A small model that answers yes/no questions on an image's attributes, trained from scratch: fusion encoder width 256, 195000 training examples.
Rows from block 5 of the image encoder of a small model that answers yes/no questions on an image's attributes, named by matrix and row number. Rows with one number belong to one channel. Each number is 200 + 30 x the weight over its row's rms, rounded and kept within 0 to 999. All counts start at 0.
After each channel's rows are labels from the 100 images, of 14848, where the channel reaches its highest value: "patch colour" is the nearest of a few named colours to the mean colour under the peak. Only what is clearly more common there than usual is listed. The data: simulated fluorescence microscopy of cells. In brackets: how many of the 100, against the usual share in percent.
# convs1: 3x3 conv (encoder.blocks.5.convs.1.weight, 112x112x3x3, each kernel summed), inputs 0-111
# convs2: expand pointwise conv (encoder.blocks.5.convs.2.weight, 448x112x1x1, transposed), outputs 0-149

convs1.27,184,203,169,191,214,167,174,200,198,226,203,155,199,213,207,119,219,210,227,223,197,226,115,138,222,224,208,208,172,176,230,253,193,179,221,221,208,221,189,131,167,203,186,164,226,239,231,166,201,155,203,188,241,230,194,84,215,210,229,210,206,183,115,205,225,216,228,179,190,182,166,224,184,243,210,202,226,213,217,178,195,225,192,215,222,219,230,191,178,250,202,178,205,138,211,166,197,252,235,189,185,207,188,200,234,217,181,180,187,173,217,194
convs2.27,202,201,229,182,277,185,187,240,158,186,205,244,203,208,218,157,190,158,227,198,183,190,197,241,213,202,199,120,217,182,196,265,177,252,116,203,192,197,177,203,165,97,178,181,197,170,201,191,224,233,217,209,192,240,190,186,207,184,196,174,190,240,241,199,243,192,174,184,202,226,184,233,229,181,192,186,185,238,221,216,161,140,206,214,148,194,114,199,207,225,207,191,188,188,229,187,185,210,206,179,215,193,206,196,182,167,262,214,160,202,208,214,167,187,215,180,221,224,247,191,188,107,195,176,214,180,195,188,205,286,171,207,183,217,232,186,206,210,191,182,207,232,171,247,160,246,177,174,201,141
patch colour: blue (36 vs 2.1); brown (34 vs 13.3)

convs1.72,181,204,190,156,191,159,169,197,181,217,211,158,202,222,248,187,237,246,246,211,252,192,206,181,210,204,169,197,173,170,187,225,166,216,225,233,176,232,188,153,225,186,204,215,182,197,202,239,186,181,236,240,268,195,173,194,233,196,178,177,225,211,188,183,190,176,252,180,207,191,228,220,209,203,146,238,266,196,224,195,217,217,186,142,204,220,213,194,159,231,172,186,249,152,255,179,163,200,238,200,176,146,177,178,207,274,157,200,186,204,285,248
convs2.72,242,201,222,227,210,183,200,211,184,224,217,196,246,140,160,191,225,175,184,224,206,184,247,168,187,222,135,161,243,269,191,214,208,246,181,143,248,191,223,183,209,217,183,180,202,233,247,230,166,172,174,208,249,188,207,170,184,208,232,211,196,216,259,225,209,186,208,248,156,240,205,193,197,211,196,199,169,199,188,225,226,123,210,179,254,166,225,178,210,200,206,196,176,163,158,266,216,276,249,259,183,208,187,202,229,182,234,250,185,120,239,210,222,253,207,268,208,216,199,181,248,234,191,176,238,175,189,230,187,222,209,192,179,212,217,225,222,192,163,175,218,150,248,194,152,180,190,184,185,204
patch colour: blue (83 vs 2.1)

convs1.5,214,208,185,241,233,193,167,165,227,201,239,191,174,193,183,179,192,204,217,234,211,140,195,103,222,218,185,163,190,229,281,209,182,212,208,182,163,189,194,159,204,120,169,234,204,189,273,224,231,175,181,168,187,246,163,217,191,167,215,193,202,164,178,188,221,209,178,236,207,227,176,152,215,224,193,179,194,180,194,231,172,186,195,174,192,223,257,200,252,253,146,218,193,181,190,205,200,159,213,214,216,187,189,176,190,229,120,181,226,218,147,201
convs2.5,182,220,209,140,231,156,184,213,191,223,219,189,176,259,218,157,198,210,195,223,180,208,230,173,177,157,282,251,149,201,258,215,152,167,163,205,208,176,195,218,175,226,234,219,219,176,211,239,210,175,203,204,191,212,218,240,196,194,201,192,185,203,106,220,235,175,187,214,179,176,149,267,188,248,195,189,186,170,222,194,213,214,184,197,203,221,222,178,199,200,170,192,206,213,220,240,220,168,208,196,205,163,187,214,229,142,243,154,199,197,198,209,234,207,125,189,198,221,168,159,224,147,154,180,180,216,186,208,169,268,176,234,205,240,139,146,223,206,207,204,202,244,168,195,183,206,183,152,192,189
patch colour: brown (33 vs 13.3)

convs1.39,203,208,195,174,209,244,184,180,189,221,214,230,146,152,179,206,179,180,189,209,219,175,196,208,196,187,239,182,251,282,204,204,219,242,131,202,243,189,209,237,217,217,206,160,234,231,148,225,219,212,211,179,184,223,212,223,231,185,198,232,160,195,216,208,151,167,245,219,204,245,169,167,213,175,201,141,198,200,156,256,199,134,184,224,213,188,95,221,165,166,222,180,210,217,195,173,236,219,176,190,199,200,191,187,140,226,231,193,231,201,151,208
convs2.39,181,172,190,184,177,242,173,198,196,202,178,231,179,184,223,180,184,200,213,178,201,189,196,245,257,206,192,198,254,236,201,289,233,193,273,203,252,247,239,216,215,160,156,184,213,190,192,214,263,260,167,215,266,226,207,239,184,168,245,213,185,236,191,186,240,182,230,184,190,179,168,197,208,267,212,256,198,220,132,220,195,211,186,193,236,166,199,195,193,167,220,233,182,203,271,226,203,205,221,186,240,197,198,216,197,145,173,226,209,214,216,213,165,247,193,185,226,213,190,194,213,210,242,226,193,194,170,198,213,241,160,209,206,207,246,171,197,163,164,157,210,251,192,285,185,138,223,203,195,186
patch colour: brown (56 vs 13.3)

convs1.94,176,155,185,217,202,159,140,206,175,241,206,249,181,149,177,189,253,275,228,205,182,140,195,159,184,193,144,174,209,209,187,247,191,171,167,205,173,184,209,233,192,171,219,153,201,179,202,173,189,214,207,189,241,222,170,208,221,234,197,204,226,198,185,238,206,170,207,198,205,253,151,196,203,214,216,170,215,198,199,160,197,236,217,186,259,226,205,236,182,303,201,193,219,222,220,233,160,223,158,199,175,198,214,179,233,203,140,127,198,223,207,204
convs2.94,222,184,230,202,109,223,171,217,170,208,230,182,145,166,171,204,223,179,207,184,203,232,187,224,201,159,188,190,194,183,200,115,172,187,172,209,209,197,94,199,214,174,207,167,214,214,180,219,188,215,196,199,145,204,194,303,136,160,210,201,188,176,204,172,178,180,207,181,202,194,223,177,190,199,192,162,197,146,165,240,212,215,158,204,214,191,220,185,164,220,250,205,193,172,151,210,227,156,224,153,218,215,194,205,181,221,126,151,201,209,169,178,235,182,207,188,168,152,186,187,189,149,193,225,226,220,224,166,210,206,212,197,180,191,217,201,217,150,207,194,212,203,197,187,234,190,222,221,210,205
patch colour: brown (43 vs 13.3)

convs1.44,220,230,206,212,182,208,151,175,183,241,213,160,201,169,273,188,182,177,229,179,202,143,222,134,226,216,205,176,154,239,199,152,154,205,217,188,206,176,173,184,193,244,202,209,136,139,210,216,131,180,185,210,214,180,183,162,145,193,186,190,194,167,192,185,189,179,179,175,240,190,159,226,214,171,235,199,210,185,157,175,223,181,204,203,186,217,186,199,192,215,205,190,200,155,192,298,203,184,218,255,238,214,169,117,175,178,210,204,201,187,150,195
convs2.44,252,166,193,197,191,246,175,217,232,211,228,207,217,103,213,154,174,242,204,217,188,238,214,240,229,214,165,191,236,191,199,238,191,173,155,194,183,188,196,167,144,174,198,180,193,205,221,218,237,189,233,215,156,240,204,229,204,220,180,180,210,231,243,234,188,169,207,194,201,178,244,180,186,212,202,245,226,230,195,169,211,197,192,209,229,181,170,183,211,228,144,198,223,187,215,209,222,168,200,216,202,215,166,209,186,229,137,183,155,193,195,185,170,139,185,71,207,208,202,198,259,215,149,120,191,210,222,222,195,169,178,195,153,219,150,259,227,200,199,192,199,201,184,261,177,172,207,225,212,171
patch colour: brown (32 vs 13.3)

convs1.15,190,144,183,148,212,190,241,181,195,188,225,211,194,223,271,239,238,207,197,224,227,189,255,239,153,222,238,251,215,222,230,226,237,261,180,221,230,223,197,199,250,232,235,213,256,179,163,192,209,234,190,231,206,209,223,266,203,193,205,229,201,211,256,219,164,176,189,219,211,171,204,147,171,214,187,195,229,213,196,227,174,228,194,228,182,165,192,225,141,209,227,258,264,218,189,194,240,243,183,197,166,173,239,255,191,203,210,237,203,213,212,222
convs2.15,229,168,134,179,220,241,208,187,208,173,159,226,167,184,221,236,208,181,218,232,200,206,158,176,222,158,204,197,181,214,170,212,199,233,166,221,207,190,253,212,146,217,198,210,211,201,208,166,249,229,204,208,262,176,218,158,218,217,219,239,224,203,185,198,169,174,210,273,197,233,193,154,180,147,239,231,233,201,190,128,191,184,164,229,160,180,221,221,238,184,190,235,200,203,148,224,180,200,199,141,215,242,181,215,160,190,179,179,155,177,202,173,195,195,188,224,108,181,186,212,224,192,173,164,196,225,205,180,199,212,174,181,260,196,208,162,215,185,204,161,212,213,224,174,199,212,162,192,204,213
patch colour: brown (33 vs 13.3)

convs1.52,157,147,182,161,226,153,164,187,138,231,183,197,231,145,274,197,226,189,242,229,231,197,170,198,161,208,167,221,200,193,212,196,198,261,189,262,206,202,171,189,200,222,199,243,199,177,209,162,221,201,212,285,215,224,177,217,179,207,208,221,205,202,197,200,179,135,205,197,208,206,175,135,181,175,213,235,264,183,167,223,179,227,167,218,192,190,219,171,169,172,260,198,247,192,220,171,216,210,219,181,166,166,174,157,174,220,216,236,217,178,240,241
convs2.52,198,207,170,219,175,218,202,209,166,205,184,227,201,149,197,136,206,168,178,196,181,184,200,262,212,193,164,187,281,240,196,174,220,221,191,203,180,184,165,182,214,207,195,224,186,177,221,201,240,205,200,170,209,265,191,188,168,182,192,196,178,236,209,206,229,254,185,200,186,173,188,217,183,202,213,197,226,178,208,205,168,214,143,255,198,215,185,194,217,197,158,235,272,214,214,165,218,185,240,209,149,187,176,201,193,231,192,202,209,162,198,219,197,212,175,230,176,214,176,209,195,207,238,221,209,199,179,187,198,212,186,172,238,171,194,157,193,176,209,186,215,199,188,194,190,202,174,193,200,168
patch colour: blue (42 vs 2.1)

convs1.51,208,230,188,183,140,203,199,168,277,192,210,165,205,233,218,223,202,152,158,187,233,157,215,186,185,151,213,256,184,164,229,176,169,212,241,193,226,168,181,161,174,199,151,220,221,205,268,172,238,151,167,243,181,209,195,176,173,156,208,174,219,185,188,169,213,220,206,239,204,155,164,195,185,180,217,135,216,187,168,156,238,178,174,186,195,210,218,149,245,201,223,207,245,167,183,198,185,186,215,273,192,167,190,195,202,180,195,270,183,183,177,170
convs2.51,191,168,186,221,227,254,181,148,231,181,148,205,191,285,235,137,216,228,202,206,190,198,207,227,206,242,224,236,196,264,278,239,180,229,237,182,156,218,181,164,212,219,181,190,200,198,213,154,196,220,223,182,148,262,205,124,176,181,194,186,191,191,160,183,203,162,211,225,191,118,168,197,160,200,165,196,182,192,217,197,209,158,213,207,188,244,239,177,205,193,188,230,225,185,204,230,173,196,184,171,156,207,217,241,191,256,214,195,130,185,191,222,183,169,219,232,211,182,148,162,215,223,246,106,181,203,242,202,211,176,177,219,217,191,207,222,197,197,203,207,194,157,178,166,204,219,183,250,208,241
patch colour: brown (46 vs 13.3)